A small contrastive audio-text model, trained from scratch.
Training: soap at rate 0.0017, 11300 steps, batches of 256.
Data: trained on single English command words and digits, spoken by a formant synthesiser in many voices, 78125 training examples, 37.0 epochs.
Rows from block 10 of the audio encoder of a small contrastive audio-text model, named by matrix and row number. Rows with one number belong to one neuron. Each number is 50 + 10 x the weight over its row's rms, rounded and kept within 0 to 99. All counts start at 0.
After each neuron's rows are labels from the 100 clips, of 14848, where the neuron reaches its highest value: "top examples" is what is common among them. Only what is clearly more common there than usual is listed. The data: single English command words and digits, spoken by a formant synthesiser in many voices.
# fc1: MLP up (encoder.blocks.10.mlp.fc1.weight, 768x256), inputs 86-171
# fc2: MLP down (encoder.blocks.10.mlp.fc2.weight, 256x768, transposed), outputs 86-171

fc1.479:47 44 18 39 60 41 52 48 55 57 60 45 62 45 65 70 45 62 42 64 54 49 49 51 60 49 67 41 40 49 54 38 46 49 43 62 46 43 24 34 55 68 41 57 56 50 44 61 32 42 59 34 31 68 36 37 50 51 65 46 43 56 56 51 56 47 49 42 47 40 45 51 29 74 39 31 56 40 30 59 51 59 43 38 43 45
fc2.479:41 54 37 61 50 35 63 55 62 46 69 68 47 57 46 53 51 41 59 50 39 59 73 48 40 29 55 57 53 61 44 59 36 51 54 36 60 40 39 42 44 44 65 56 54 46 56 34 44 59 50 47 62 57 48 43 50 61 50 46 52 42 71 55 39 51 41 42 44 38 46 41 52 42 58 33 65 55 53 45 42 55 44 50 44 70
top examples: /eɪ/; /p/; /l/; word: play

fc1.692:47 44 58 51 51 44 19 51 75 43 50 48 38 62 54 40 48 61 51 60 48 51 41 58 42 61 38 52 65 56 90 54 57 55 62 45 43 52 67 45 68 60 40 56 54 45 43 62 46 50 54 54 33 60 36 71 57 48 47 56 45 39 47 62 48 46 55 68 54 59 43 43 63 42 45 60 67 42 39 61 42 60 39 50 48 57
fc2.692:10 73 44 63 38 50 47 40 45 17 43 55 57 51 56 52 47 50 32 47 49 45 52 61 68 45 61 44 57 51 47 42 47 61 52 50 47 46 24 54 55 44 49 56 35 48 27 36 53 53 51 37 70 39 62 64 47 55 46 54 54 58 56 43 44 49 61 52 42 53 48 51 51 54 39 52 44 44 54 54 61 70 55 46 57 40
top examples: /ɹ/; /t/; /aɪ/; word: right

fc1.192:41 59 27 48 71 37 50 48 45 47 66 66 55 50 44 60 60 50 48 56 50 30 71 46 50 26 52 31 52 39 60 49 50 55 49 40 53 65 42 48 25 55 44 45 68 56 52 54 42 31 44 48 55 53 44 41 35 59 40 31 51 50 44 31 59 65 47 50 56 53 56 62 42 77 51 51 68 51 54 68 63 62 57 50 70 70
fc2.192:63 45 67 39 39 30 42 49 47 86 59 62 33 60 39 52 69 41 54 37 50 32 68 42 39 53 53 60 44 56 57 61 54 44 52 58 48 58 52 66 51 43 57 54 47 51 45 32 40 62 63 48 35 56 50 52 49 54 53 65 49 46 42 33 61 63 63 61 55 59 32 43 65 61 46 55 46 58 55 49 52 62 56 34 37 39
top examples: /aɪ/; /t/; word: light

fc1.123:56 58 49 43 58 47 29 38 56 52 61 61 33 56 45 50 49 74 63 47 43 39 48 61 47 71 69 49 52 43 51 41 57 77 60 43 51 42 46 65 58 33 44 57 48 61 51 41 47 48 63 33 64 59 41 36 50 49 69 44 57 49 57 54 67 39 60 50 53 57 39 55 53 52 56 58 40 46 47 51 49 50 37 56 41 57
fc2.123:52 55 46 20 51 48 49 57 36 76 62 54 40 36 39 36 54 48 51 37 36 45 50 46 44 55 35 32 60 64 58 41 55 41 65 55 51 40 48 60 68 47 58 50 57 54 46 50 44 65 60 51 37 50 64 46 45 50 51 63 52 59 52 42 52 57 37 55 51 46 55 51 63 53 37 44 59 69 51 59 55 32 42 58 33 46
top examples: /aɪ/; /t/; /v/; /f/

fc1.139:57 53 51 51 48 52 50 45 67 70 51 45 68 44 46 45 41 47 62 50 45 41 44 58 41 56 54 45 76 61 64 51 62 45 37 59 40 54 56 31 62 42 36 60 51 50 51 63 35 47 73 42 40 31 56 60 50 40 43 55 34 53 57 56 33 43 52 40 38 63 63 26 61 54 44 38 29 51 54 38 70 64 59 47 60 50
fc2.139:24 57 52 41 46 56 53 62 47 43 45 57 44 51 61 58 42 50 57 48 33 68 40 43 74 23 47 53 82 49 30 65 44 39 58 48 45 46 46 52 59 41 58 59 52 49 51 71 47 18 45 51 44 61 33 62 55 34 36 55 51 58 46 54 34 55 41 55 56 42 49 65 59 63 55 49 52 58 45 67 35 49 61 70 49 50
top examples: /p/; /ɔɪ/; /t/; /n/

fc1.1:67 51 48 46 59 35 43 49 50 48 46 55 35 55 47 54 47 29 53 33 53 63 52 45 55 35 47 52 47 44 26 53 38 52 48 41 55 49 32 43 48 33 32 37 57 54 62 49 48 53 49 38 61 51 49 64 50 61 39 50 49 39 57 62 35 51 68 42 46 40 48 32 44 33 48 47 59 27 35 50 31 49 28 54 31 46
fc2.1:42 92 26 66 43 56 58 39 43 37 39 33 47 37 58 37 46 43 47 50 57 56 65 45 71 47 43 48 32 49 54 50 40 54 45 52 52 61 50 48 48 55 32 40 48 44 28 64 61 48 39 53 62 39 68 74 72 46 46 54 44 63 61 51 46 47 61 50 40 75 44 51 59 51 34 61 58 56 52 60 33 59 51 62 80 51
top examples: /ɹ/; /aɪ/; word: right; /i/

fc1.373:59 59 41 48 20 43 66 59 33 78 57 59 70 52 30 52 48 40 57 46 56 39 53 49 55 39 59 55 54 50 60 54 44 52 62 50 44 39 45 64 49 38 58 57 51 57 58 35 48 52 69 35 36 42 44 32 51 40 49 43 62 46 43 47 43 51 59 65 58 54 46 59 29 54 44 51 39 71 60 29 39 43 40 41 37 46
fc2.373:46 51 51 68 53 51 43 43 44 47 48 54 54 39 40 39 53 55 69 41 64 54 41 41 32 47 42 45 48 66 42 35 56 22 35 54 68 38 40 44 46 42 32 49 55 58 46 66 63 48 60 44 45 61 51 59 54 59 50 47 54 38 49 53 44 44 54 65 56 69 44 55 46 52 48 57 72 35 60 73 60 39 44 49 45 38
top examples: /oʊ/; /h/; /ə/; /l/

fc1.107:65 46 37 52 54 49 45 46 43 58 55 58 47 55 48 53 47 32 32 50 46 61 47 64 40 34 46 46 51 40 51 58 51 51 37 45 57 39 45 55 66 50 52 50 48 60 72 40 40 49 54 36 64 67 49 62 41 52 42 36 34 62 47 51 48 54 68 56 66 33 46 39 43 41 64 45 45 51 45 41 49 53 38 44 32 35
fc2.107:44 52 36 50 56 44 54 53 38 39 58 43 43 44 57 55 43 64 51 49 66 62 36 53 57 50 41 59 30 55 66 46 48 48 64 49 59 44 50 57 36 65 55 48 48 54 45 62 53 51 48 71 61 36 58 54 35 49 59 61 55 61 51 74 46 38 50 42 37 53 44 63 47 58 57 65 41 62 58 36 60 49 61 59 39 49
top examples: /i/; /θ/; word: three; word: music

fc1.43:57 46 43 40 51 50 74 26 64 65 56 58 53 56 44 39 41 57 53 52 48 41 31 43 63 40 48 61 49 63 62 54 54 39 63 47 38 49 41 45 74 41 57 60 50 54 41 74 56 34 67 58 78 46 58 67 51 41 39 42 61 64 44 48 38 49 49 50 44 39 46 47 56 39 31 38 41 56 45 30 44 58 63 49 52 49
fc2.43:35 40 54 53 55 47 55 56 45 00 49 46 54 43 48 47 30 50 53 62 32 55 47 48 53 49 47 54 60 54 55 37 48 50 70 38 61 39 24 49 62 47 47 53 62 46 52 48 43 34 49 40 41 55 48 65 56 41 47 57 51 48 65 47 35 60 43 59 56 57 48 57 54 52 55 60 46 48 44 64 43 49 45 54 39 49
top examples: /eɪ/; /p/; /l/; word: play

fc1.155:47 65 57 56 68 46 47 60 73 37 49 37 57 51 53 40 59 75 61 52 32 43 34 44 51 76 32 50 34 60 55 43 40 58 57 64 50 50 48 60 55 37 43 53 40 37 54 54 60 43 60 47 61 49 41 30 52 53 59 43 53 45 39 55 61 50 46 53 54 53 65 62 61 53 48 60 57 61 39 62 41 45 36 40 68 57
fc2.155:46 47 70 31 57 53 29 44 41 60 54 35 60 39 67 54 59 34 51 53 38 43 62 53 38 70 68 57 51 58 43 37 48 33 44 55 53 51 38 50 61 53 46 50 54 55 62 40 50 76 40 34 43 58 51 46 48 44 36 55 62 44 45 58 64 53 44 59 55 45 65 47 40 69 46 54 56 44 38 46 55 52 60 51 52 41
top examples: /oʊ/; /l/; /ɝ/; word: lower

fc1.5:56 49 49 43 43 57 61 51 32 57 49 60 80 51 55 64 46 39 43 50 53 57 38 47 60 49 49 58 43 42 36 59 69 48 40 77 48 70 50 46 83 47 50 36 61 55 45 47 44 59 41 40 55 31 49 69 55 46 53 44 41 47 50 52 63 57 51 54 61 41 40 44 42 46 55 53 58 51 37 38 44 53 56 61 58 55
fc2.5:37 51 49 58 46 52 40 56 44 57 50 36 62 43 46 47 59 59 60 54 46 49 56 36 44 37 48 51 56 35 59 51 57 51 44 50 65 45 58 38 30 55 53 37 45 36 42 33 69 45 57 46 50 54 59 48 58 41 29 48 63 55 54 59 40 56 62 53 69 53 35 60 59 50 65 57 54 66 47 40 53 48 51 39 68 54
top examples: /p/; /ɛ/; /h/; word: help

fc1.409:34 50 28 48 58 32 42 51 62 34 54 54 61 52 36 53 36 50 42 41 53 40 55 47 57 47 66 39 49 35 58 53 50 46 43 69 51 40 39 40 54 54 43 44 61 64 42 59 39 30 60 45 32 57 50 45 52 55 44 45 65 40 54 47 45 55 49 58 45 39 63 73 34 47 43 53 52 60 19 55 45 65 55 54 52 58
fc2.409:50 42 47 48 40 37 59 51 48 97 55 66 45 52 37 54 61 48 66 42 42 41 71 60 47 36 40 72 49 55 44 56 41 41 34 52 57 49 50 63 47 36 58 60 42 64 41 31 50 68 53 44 36 39 45 37 50 59 55 64 48 34 48 41 77 59 50 52 51 38 39 46 54 47 38 55 45 61 37 44 45 52 58 47 49 44
top examples: /aɪ/; /v/

fc1.453:49 40 52 54 56 57 45 33 33 42 42 59 63 57 56 69 49 63 26 47 55 51 51 41 45 52 51 63 71 38 48 43 60 50 59 39 66 49 42 62 39 41 61 48 50 47 37 34 38 69 42 37 58 45 54 41 49 49 47 36 57 54 69 59 42 43 66 37 48 43 59 59 38 51 57 40 45 34 59 37 50 59 48 42 32 49
fc2.453:59 51 56 62 54 54 48 55 30 50 42 31 45 39 55 58 42 61 41 49 60 42 61 44 48 57 37 58 36 57 64 40 40 58 70 45 44 54 60 50 48 55 61 45 41 45 44 61 52 48 55 35 64 43 45 48 52 42 80 41 50 62 69 56 48 39 62 51 44 64 42 49 30 52 63 54 40 49 53 42 40 47 44 56 34 53
top examples: /i/; /ɹ/; /θ/; word: three

fc1.118:35 24 53 45 53 41 53 46 61 53 58 66 31 32 68 38 54 41 62 38 51 71 59 55 49 56 52 46 49 39 78 42 52 64 46 68 56 49 69 42 46 62 49 73 33 57 49 63 54 60 58 64 53 57 44 52 69 55 34 43 34 59 47 56 66 55 49 63 32 43 56 51 48 60 47 42 56 44 44 41 34 57 46 44 42 58
fc2.118:41 52 25 29 50 39 81 55 45 43 64 62 39 30 39 73 54 43 35 55 42 52 58 67 50 59 53 57 34 48 37 33 44 32 44 52 63 48 46 48 51 45 52 56 59 40 58 42 55 47 36 72 48 43 46 40 48 54 47 46 46 35 58 47 38 42 66 56 50 46 59 56 46 45 43 50 35 63 49 58 58 51 35 39 57 55
top examples: /t/; /aɪ/; word: eight; word: light

fc1.298:38 56 29 50 56 38 61 54 67 55 59 55 67 39 61 36 61 47 65 53 53 37 36 45 55 44 31 65 40 39 60 46 50 52 49 57 36 53 65 45 49 61 46 54 49 56 51 43 49 44 41 46 57 64 46 48 62 41 55 44 57 45 41 48 66 49 60 40 44 50 79 63 49 39 42 38 54 62 45 57 54 43 47 53 42 58
fc2.298:50 55 76 56 41 28 52 60 57 32 59 52 34 67 43 59 37 40 35 49 50 49 57 75 59 42 58 44 42 43 41 59 58 45 63 61 64 61 27 54 35 42 45 57 56 52 56 48 52 59 63 54 45 48 35 33 43 60 27 68 55 52 38 54 45 67 26 51 50 49 46 44 54 53 46 46 45 33 50 37 48 40 59 53 46 52
top examples: /oʊ/; /l/; /ɝ/; word: lower

fc1.511:44 57 40 57 46 57 64 55 47 62 59 62 60 59 37 51 52 46 59 36 61 63 43 43 61 25 53 53 55 52 43 53 55 58 52 64 49 59 34 52 66 60 37 37 67 41 48 44 30 57 39 39 45 28 47 84 49 53 75 47 46 47 43 48 60 42 64 30 55 35 40 42 35 51 45 44 59 53 42 47 47 51 70 63 68 47
fc2.511:42 53 64 52 51 54 48 53 45 53 65 49 50 52 58 38 54 58 44 46 57 38 51 43 30 41 53 53 59 41 47 54 47 41 61 51 43 47 58 52 47 60 70 42 31 53 46 40 47 45 57 39 46 53 52 45 60 39 22 43 58 64 54 56 52 58 59 50 50 44 48 63 61 34 56 58 55 57 46 52 53 56 40 38 63 64
top examples: /t/; /u/; word: two

fc1.37:49 45 43 54 54 50 56 49 60 49 44 36 39 60 52 53 30 48 68 51 44 69 67 53 38 63 65 72 72 33 52 58 54 66 43 64 60 56 52 53 22 57 48 67 46 37 59 48 77 62 49 61 42 44 38 53 49 52 50 33 33 54 30 51 50 40 53 67 42 47 51 48 39 44 45 60 47 55 44 51 51 49 63 43 39 34
fc2.37:38 45 34 45 61 55 54 51 25 79 54 62 53 57 42 43 63 41 58 54 44 54 56 67 68 51 53 36 82 55 56 41 66 59 44 53 43 41 52 57 52 43 59 56 42 50 46 51 54 63 67 41 46 40 64 67 34 53 56 58 41 52 51 41 54 56 52 60 26 50 61 58 54 38 29 52 35 41 60 62 61 52 62 33 54 56
top examples: /ɹ/; /i/; /ɪ/; /p/

fc1.762:57 56 41 50 53 43 34 42 66 41 43 51 55 57 45 54 38 60 58 45 40 49 64 55 35 53 57 43 52 48 67 53 54 64 47 36 31 51 61 42 50 57 42 68 36 32 47 48 56 51 45 26 57 69 51 45 56 53 70 46 56 32 51 47 47 52 64 56 52 37 68 57 35 42 40 58 55 68 56 38 58 60 38 47 42 49
fc2.762:41 53 43 23 58 51 53 31 43 82 49 66 49 40 35 55 54 39 67 58 42 41 53 44 56 48 51 44 69 58 39 39 52 37 55 48 60 46 52 39 64 50 50 67 76 51 52 46 40 58 59 42 64 51 61 48 55 46 45 60 50 30 59 48 51 51 49 50 47 45 60 44 41 41 34 43 45 43 56 51 55 47 55 60 54 46
top examples: /t/; /p/; /i/; /ɪ/

fc1.24:58 53 34 39 42 38 41 35 42 55 41 45 49 49 52 46 38 63 72 51 71 52 60 35 51 52 42 44 55 55 52 49 45 48 59 34 62 43 46 33 68 63 51 46 62 59 49 44 66 58 47 32 47 50 39 60 56 59 47 59 55 55 46 42 49 50 55 49 38 43 42 35 29 58 70 38 32 57 48 55 71 43 58 50 55 52
fc2.24:59 58 55 55 51 30 48 54 57 24 47 56 47 43 50 43 48 47 41 68 57 64 43 49 44 38 58 45 25 52 35 43 44 46 56 44 42 45 67 42 27 59 44 61 57 55 43 39 45 48 53 57 81 51 51 47 55 44 51 47 74 53 49 60 32 51 59 48 46 62 39 44 60 41 56 49 67 45 61 67 43 42 44 60 60 66
top examples: /i/; /ɹ/; /ɪ/; word: repeat

fc1.83:55 51 43 43 58 52 43 51 52 55 66 63 49 45 49 49 65 58 54 43 52 34 53 56 43 62 51 23 44 44 45 53 41 65 69 41 59 54 39 59 47 47 47 52 59 65 66 47 48 61 49 23 71 49 42 43 40 45 56 34 53 58 64 48 49 48 55 56 50 47 49 49 46 65 52 51 52 44 41 47 65 53 36 50 55 55
fc2.83:62 62 64 25 48 54 40 59 39 79 55 51 34 52 54 40 56 48 55 35 51 39 52 46 55 49 33 35 48 59 56 53 67 48 69 73 47 41 51 65 56 47 45 53 43 42 51 47 42 62 60 54 29 58 69 38 44 45 58 54 41 62 47 43 51 54 44 68 59 53 48 38 62 49 33 51 48 61 56 51 43 51 48 44 43 56
top examples: /aɪ/; /t/; word: nine

fc1.117:57 36 39 49 54 53 56 65 44 36 51 50 62 46 53 59 64 66 62 51 55 33 63 37 65 41 47 32 54 64 51 40 39 37 46 51 47 54 37 56 53 64 52 53 29 51 40 43 40 38 42 51 38 58 52 72 70 41 71 54 37 52 44 61 43 43 48 60 44 48 56 55 33 50 45 37 54 65 55 61 55 48 50 46 53 50
fc2.117:50 40 54 75 38 55 58 48 57 54 63 35 46 52 46 55 47 51 50 56 50 60 38 46 42 50 54 65 53 80 55 59 48 45 35 49 50 52 43 42 35 31 57 38 66 55 47 48 43 49 56 51 51 53 48 55 57 49 42 53 32 41 61 45 42 42 52 38 51 39 46 49 16 38 45 45 55 60 49 50 49 45 48 60 55 44
top examples: /oʊ/; /ɝ/; /z/; /ɪ/

fc1.574:58 29 33 35 44 48 54 55 28 55 31 62 49 43 52 39 41 51 69 54 50 52 53 53 52 43 76 56 67 49 46 46 43 55 41 51 72 53 30 60 37 46 53 44 50 34 64 51 58 60 36 45 57 32 53 45 55 46 64 37 54 58 48 41 57 28 59 56 44 48 41 52 61 44 59 43 35 34 46 68 44 50 47 51 53 55
fc2.574:45 36 53 44 45 46 49 54 75 69 61 49 52 48 52 45 54 54 57 56 52 49 50 50 44 62 48 47 52 64 49 53 52 63 37 52 53 50 65 44 47 43 54 48 32 55 53 42 51 12 60 33 57 48 54 57 61 49 41 58 47 61 36 59 12 39 55 49 52 63 46 49 49 60 65 47 51 37 54 45 51 45 51 57 51 45
top examples: /p/; word: stop; /ʌ/; word: up

fc1.292:50 48 41 50 51 30 35 50 86 51 50 49 57 52 46 37 56 42 57 54 42 59 34 42 31 49 54 39 56 56 71 54 68 45 57 55 41 51 59 38 44 50 47 55 58 47 50 65 46 49 56 43 31 60 36 70 56 43 58 53 43 51 57 61 27 64 56 64 44 55 46 30 79 34 57 38 62 38 52 57 41 43 41 54 53 50
fc2.292:23 55 31 43 61 49 47 40 52 36 44 56 62 53 65 49 53 59 34 42 59 46 49 43 66 34 68 43 60 48 43 41 48 69 57 37 41 44 32 63 68 50 40 49 37 50 44 49 63 59 30 51 71 57 55 58 49 51 49 44 51 63 60 44 42 59 62 42 42 60 49 56 45 54 60 51 60 54 52 54 63 64 44 54 41 44
top examples: /ɹ/; /t/; /i/; word: repeat

fc1.30:56 51 41 35 53 42 37 36 44 51 46 52 53 33 51 66 58 63 48 63 43 51 71 41 43 37 70 42 33 43 52 47 51 59 57 46 51 59 63 41 44 54 44 38 67 50 30 59 70 52 47 33 51 26 45 48 47 49 26 39 50 39 47 30 54 49 54 47 46 36 51 36 35 66 52 56 41 64 44 62 59 79 58 53 67 61
fc2.30:60 39 63 37 59 51 38 62 58 80 46 60 40 71 30 63 50 64 54 27 59 45 48 48 51 56 54 55 48 53 35 55 44 38 41 59 44 54 50 57 58 36 57 44 38 42 41 38 45 41 50 31 44 50 47 53 46 46 51 64 52 62 37 52 74 61 46 62 50 57 27 57 59 50 32 53 57 46 43 60 57 72 51 55 41 47
top examples: /t/; /ɝ/; /aɪ/; /m/

fc1.478:53 53 40 39 47 40 62 53 50 52 51 52 44 50 53 64 49 56 27 49 57 55 76 45 58 48 59 47 51 53 54 41 44 52 52 50 61 34 47 53 63 38 45 41 49 47 49 66 47 76 68 36 43 56 54 45 63 60 73 61 60 48 59 36 48 53 49 43 52 44 58 69 51 45 58 43 64 36 45 46 55 59 48 47 45 53
fc2.478:57 41 63 42 57 38 39 56 50 61 43 52 58 64 59 44 49 67 68 42 54 47 37 38 36 23 47 46 32 31 51 49 36 54 52 49 53 42 56 55 54 58 52 39 36 41 52 36 47 24 58 42 60 62 48 42 63 49 42 33 42 43 59 43 53 42 55 46 45 47 40 58 59 60 64 62 65 44 41 47 36 52 38 59 37 52
top examples: /t/; /u/; word: two

fc1.525:63 54 40 57 59 64 41 29 36 48 44 60 53 66 50 63 49 50 29 48 44 62 60 59 55 38 54 53 54 43 52 57 60 51 57 49 52 35 38 52 57 41 68 53 61 50 66 39 39 48 37 49 72 53 53 58 52 50 39 30 43 61 67 67 44 53 58 55 59 53 64 52 33 48 52 50 57 38 47 48 43 65 41 52 33 33
fc2.525:53 61 51 78 52 46 57 53 33 38 56 41 31 44 43 51 43 52 48 52 65 53 52 54 59 53 39 52 29 51 58 41 38 47 62 55 49 54 47 52 38 50 59 46 49 48 41 68 45 57 66 53 77 53 51 59 53 47 55 68 49 75 54 64 57 48 43 49 45 64 52 51 52 49 39 50 47 66 68 54 39 37 42 59 49 57
top examples: /i/; /θ/; /ɹ/; word: three

fc1.244:56 46 32 52 27 42 18 54 57 58 75 37 69 42 49 48 50 54 56 61 42 45 52 40 36 49 55 60 69 54 73 47 50 61 59 46 42 47 47 63 52 44 56 36 50 41 42 48 49 53 48 61 33 56 38 62 44 47 47 59 47 52 30 64 47 47 48 65 43 53 50 26 34 45 50 53 51 46 56 42 53 45 55 58 47 44
fc2.244:48 53 38 58 46 40 58 46 36 28 62 57 66 47 51 60 54 47 37 47 54 60 46 44 51 32 42 43 43 78 43 58 55 39 30 53 55 52 38 42 55 50 34 48 52 60 42 62 58 48 52 43 72 47 49 52 49 58 39 66 53 51 56 34 56 54 58 53 49 63 44 47 48 37 39 65 61 60 67 80 39 45 28 61 68 45
top examples: /ɹ/; /aɪ/; /t/; word: right

fc1.49:50 50 41 52 57 46 67 59 55 58 52 36 71 47 48 76 49 41 70 49 60 50 56 32 53 50 71 41 66 55 49 55 42 36 45 28 55 56 45 42 53 53 50 72 33 37 54 44 39 44 53 30 53 35 47 62 48 59 40 44 55 47 54 43 35 53 37 55 55 43 53 60 40 35 53 55 41 38 46 41 43 37 41 40 35 51
fc2.49:32 36 37 37 55 59 56 40 59 35 42 50 78 46 39 41 48 64 40 56 40 57 56 38 39 45 51 66 62 54 51 49 49 66 43 45 44 44 50 44 49 48 37 54 57 47 59 54 53 49 48 37 45 51 38 61 50 55 60 47 55 67 63 52 38 58 54 45 66 55 53 58 41 42 68 36 59 53 32 35 56 60 60 57 52 40
top examples: /p/; /l/; /eɪ/; word: play

fc1.367:48 42 57 51 37 38 33 31 78 59 59 49 41 64 57 47 41 44 58 61 44 53 46 53 48 53 44 43 53 45 66 57 62 61 67 32 53 49 65 51 51 52 56 65 61 53 48 64 41 62 74 41 33 66 46 67 61 49 56 55 57 48 68 61 42 63 69 49 43 48 49 43 72 31 51 61 61 35 43 48 44 56 45 54 43 56
fc2.367:33 66 45 66 45 50 45 49 57 21 39 48 54 60 68 50 47 49 40 44 43 46 41 51 63 38 50 27 55 40 47 37 47 59 45 37 34 44 26 61 57 46 33 65 44 50 25 40 56 51 33 47 75 40 55 72 60 51 40 40 59 62 60 48 51 54 53 48 43 50 54 53 59 51 47 46 54 54 41 61 58 59 53 44 53 37
top examples: /i/; /ɪ/; /ɹ/; /p/

fc1.687:65 58 47 38 36 54 43 43 40 49 62 57 44 57 18 47 47 63 43 41 43 53 49 55 50 37 64 30 51 29 62 48 57 52 72 50 54 57 58 55 52 48 45 53 58 42 48 65 54 42 34 45 63 47 40 27 60 43 59 40 41 44 52 49 46 47 51 52 56 47 66 57 55 51 42 57 57 72 49 38 44 55 28 53 38 43
fc2.687:54 64 49 60 48 50 58 54 31 78 51 25 50 51 46 52 44 39 59 50 50 45 42 46 42 43 47 47 30 48 37 41 37 39 54 58 52 48 47 38 60 47 63 60 51 51 29 57 45 35 67 63 63 41 54 57 60 44 50 59 58 71 44 56 48 50 51 43 61 48 53 53 64 46 37 51 44 32 54 47 48 49 45 57 44 71
top examples: /oʊ/; voice: child-like voice; /ɹ/; word: zero

fc1.186:73 41 54 55 63 65 34 39 43 59 39 54 56 64 39 53 38 58 43 44 42 53 62 61 52 31 74 53 52 52 49 49 47 71 68 65 62 42 40 40 65 40 55 46 71 57 47 38 42 49 35 40 67 54 45 42 43 51 33 31 27 57 69 58 57 50 44 52 52 48 52 50 52 49 65 40 53 29 39 45 43 67 45 59 56 30
fc2.186:57 64 59 59 46 59 47 54 48 42 65 40 31 46 55 50 48 49 44 53 60 57 33 54 55 44 38 41 47 54 43 46 54 40 65 71 48 43 42 61 39 64 59 44 43 49 44 65 42 48 58 66 58 50 54 42 45 40 54 63 43 67 34 61 53 57 27 40 47 58 47 56 61 66 28 51 41 77 51 43 43 31 47 48 37 63
top examples: /t/; /ɔɪ/; /p/; /n/

fc1.88:49 47 49 48 72 49 32 42 52 50 52 57 23 56 39 40 28 65 41 42 50 48 59 60 45 52 62 68 60 52 60 36 55 64 60 47 46 40 61 68 48 33 41 44 48 57 35 49 53 55 46 35 59 41 27 50 42 48 56 50 48 44 51 52 55 45 51 48 63 59 40 49 52 58 62 37 32 48 38 52 54 40 38 55 42 53
fc2.88:47 48 39 27 45 57 56 57 50 68 70 53 35 38 40 35 60 39 40 46 44 44 33 54 32 46 38 32 50 74 54 51 59 43 71 50 57 41 40 58 52 51 66 45 57 58 45 68 54 57 66 43 48 48 55 32 42 41 54 59 39 52 47 38 46 51 53 48 54 44 44 55 59 48 47 44 55 62 52 54 44 24 42 55 26 54
top examples: /ɹ/; /i/; /θ/; word: three

fc1.74:56 60 34 65 72 40 40 58 30 56 57 50 42 60 42 58 50 44 43 50 51 66 69 51 45 32 54 46 66 50 35 51 43 59 53 56 42 48 55 58 70 38 59 64 56 47 72 47 60 53 32 50 60 73 56 54 49 46 40 44 44 54 60 53 52 46 60 60 56 47 44 44 50 41 58 52 45 44 46 58 40 68 66 53 46 55
fc2.74:70 74 59 64 58 31 57 63 69 45 60 51 46 47 51 43 33 54 60 52 62 61 40 51 49 54 39 47 36 37 57 54 46 56 54 52 55 45 42 47 34 55 49 46 47 71 55 55 46 39 65 42 59 37 38 48 53 42 61 54 32 69 54 48 50 51 73 44 48 51 63 49 49 44 43 51 45 50 51 49 51 54 60 47 59 62
top examples: /i/; /ɹ/; /θ/; word: three

fc1.387:51 57 63 54 48 39 58 61 55 57 50 62 63 47 51 60 42 35 52 46 34 60 50 39 40 82 41 39 52 48 41 63 40 41 48 55 51 45 66 43 47 54 47 47 51 41 44 49 53 57 44 62 43 73 49 66 43 55 75 59 45 44 42 49 49 55 46 58 57 43 44 67 36 49 43 66 46 60 45 34 64 66 54 41 40 66
fc2.387:52 29 54 34 41 50 57 51 75 47 34 22 58 40 53 57 55 55 35 59 52 51 59 37 65 44 46 63 42 50 66 43 47 43 55 39 54 58 36 51 44 42 63 53 53 53 34 46 59 47 57 50 44 46 47 45 53 54 22 58 37 52 36 46 37 28 50 54 61 47 57 41 52 58 64 50 40 44 43 46 63 57 53 55 38 52
top examples: /p/; /ʌ/; word: up

fc1.7:59 46 42 43 55 41 22 48 35 56 63 44 54 54 37 47 41 57 56 58 67 59 52 50 36 51 51 23 47 63 58 35 50 54 53 52 27 59 35 56 43 20 55 59 60 50 48 30 69 41 45 44 32 26 59 52 63 47 48 54 46 54 45 55 51 67 41 55 61 60 64 23 33 39 47 57 54 50 53 43 52 48 36 64 45 25
fc2.7:52 62 60 35 45 35 52 35 62 64 39 53 45 56 56 52 51 40 56 55 60 61 50 58 57 57 45 56 53 52 30 71 56 49 35 43 23 57 81 45 45 56 44 48 49 45 61 52 66 41 53 47 77 63 64 51 47 68 44 66 53 52 42 52 32 65 60 60 48 41 46 53 59 58 54 52 40 51 40 68 47 39 33 64 48 42
top examples: /oʊ/; /g/; word: go

fc1.150:54 62 45 43 54 40 62 42 48 45 55 48 54 58 51 61 46 58 53 48 61 50 40 50 40 55 61 44 69 52 44 51 44 61 56 58 67 38 14 58 61 47 46 66 37 56 46 72 61 53 47 36 37 63 45 48 39 63 62 52 45 55 44 44 62 47 63 51 48 51 40 45 30 50 44 44 42 52 53 41 46 44 50 50 54 47
fc2.150:47 54 33 47 56 28 50 44 80 38 59 76 59 41 55 37 40 57 49 48 44 58 61 59 39 29 53 71 54 53 40 46 52 44 51 61 48 31 38 45 59 67 70 44 79 48 62 43 49 48 48 49 52 44 65 53 36 64 49 53 48 48 69 58 51 61 50 51 51 60 51 56 45 53 59 51 58 47 53 48 56 49 52 61 32 62
top examples: /eɪ/; /t/; word: eight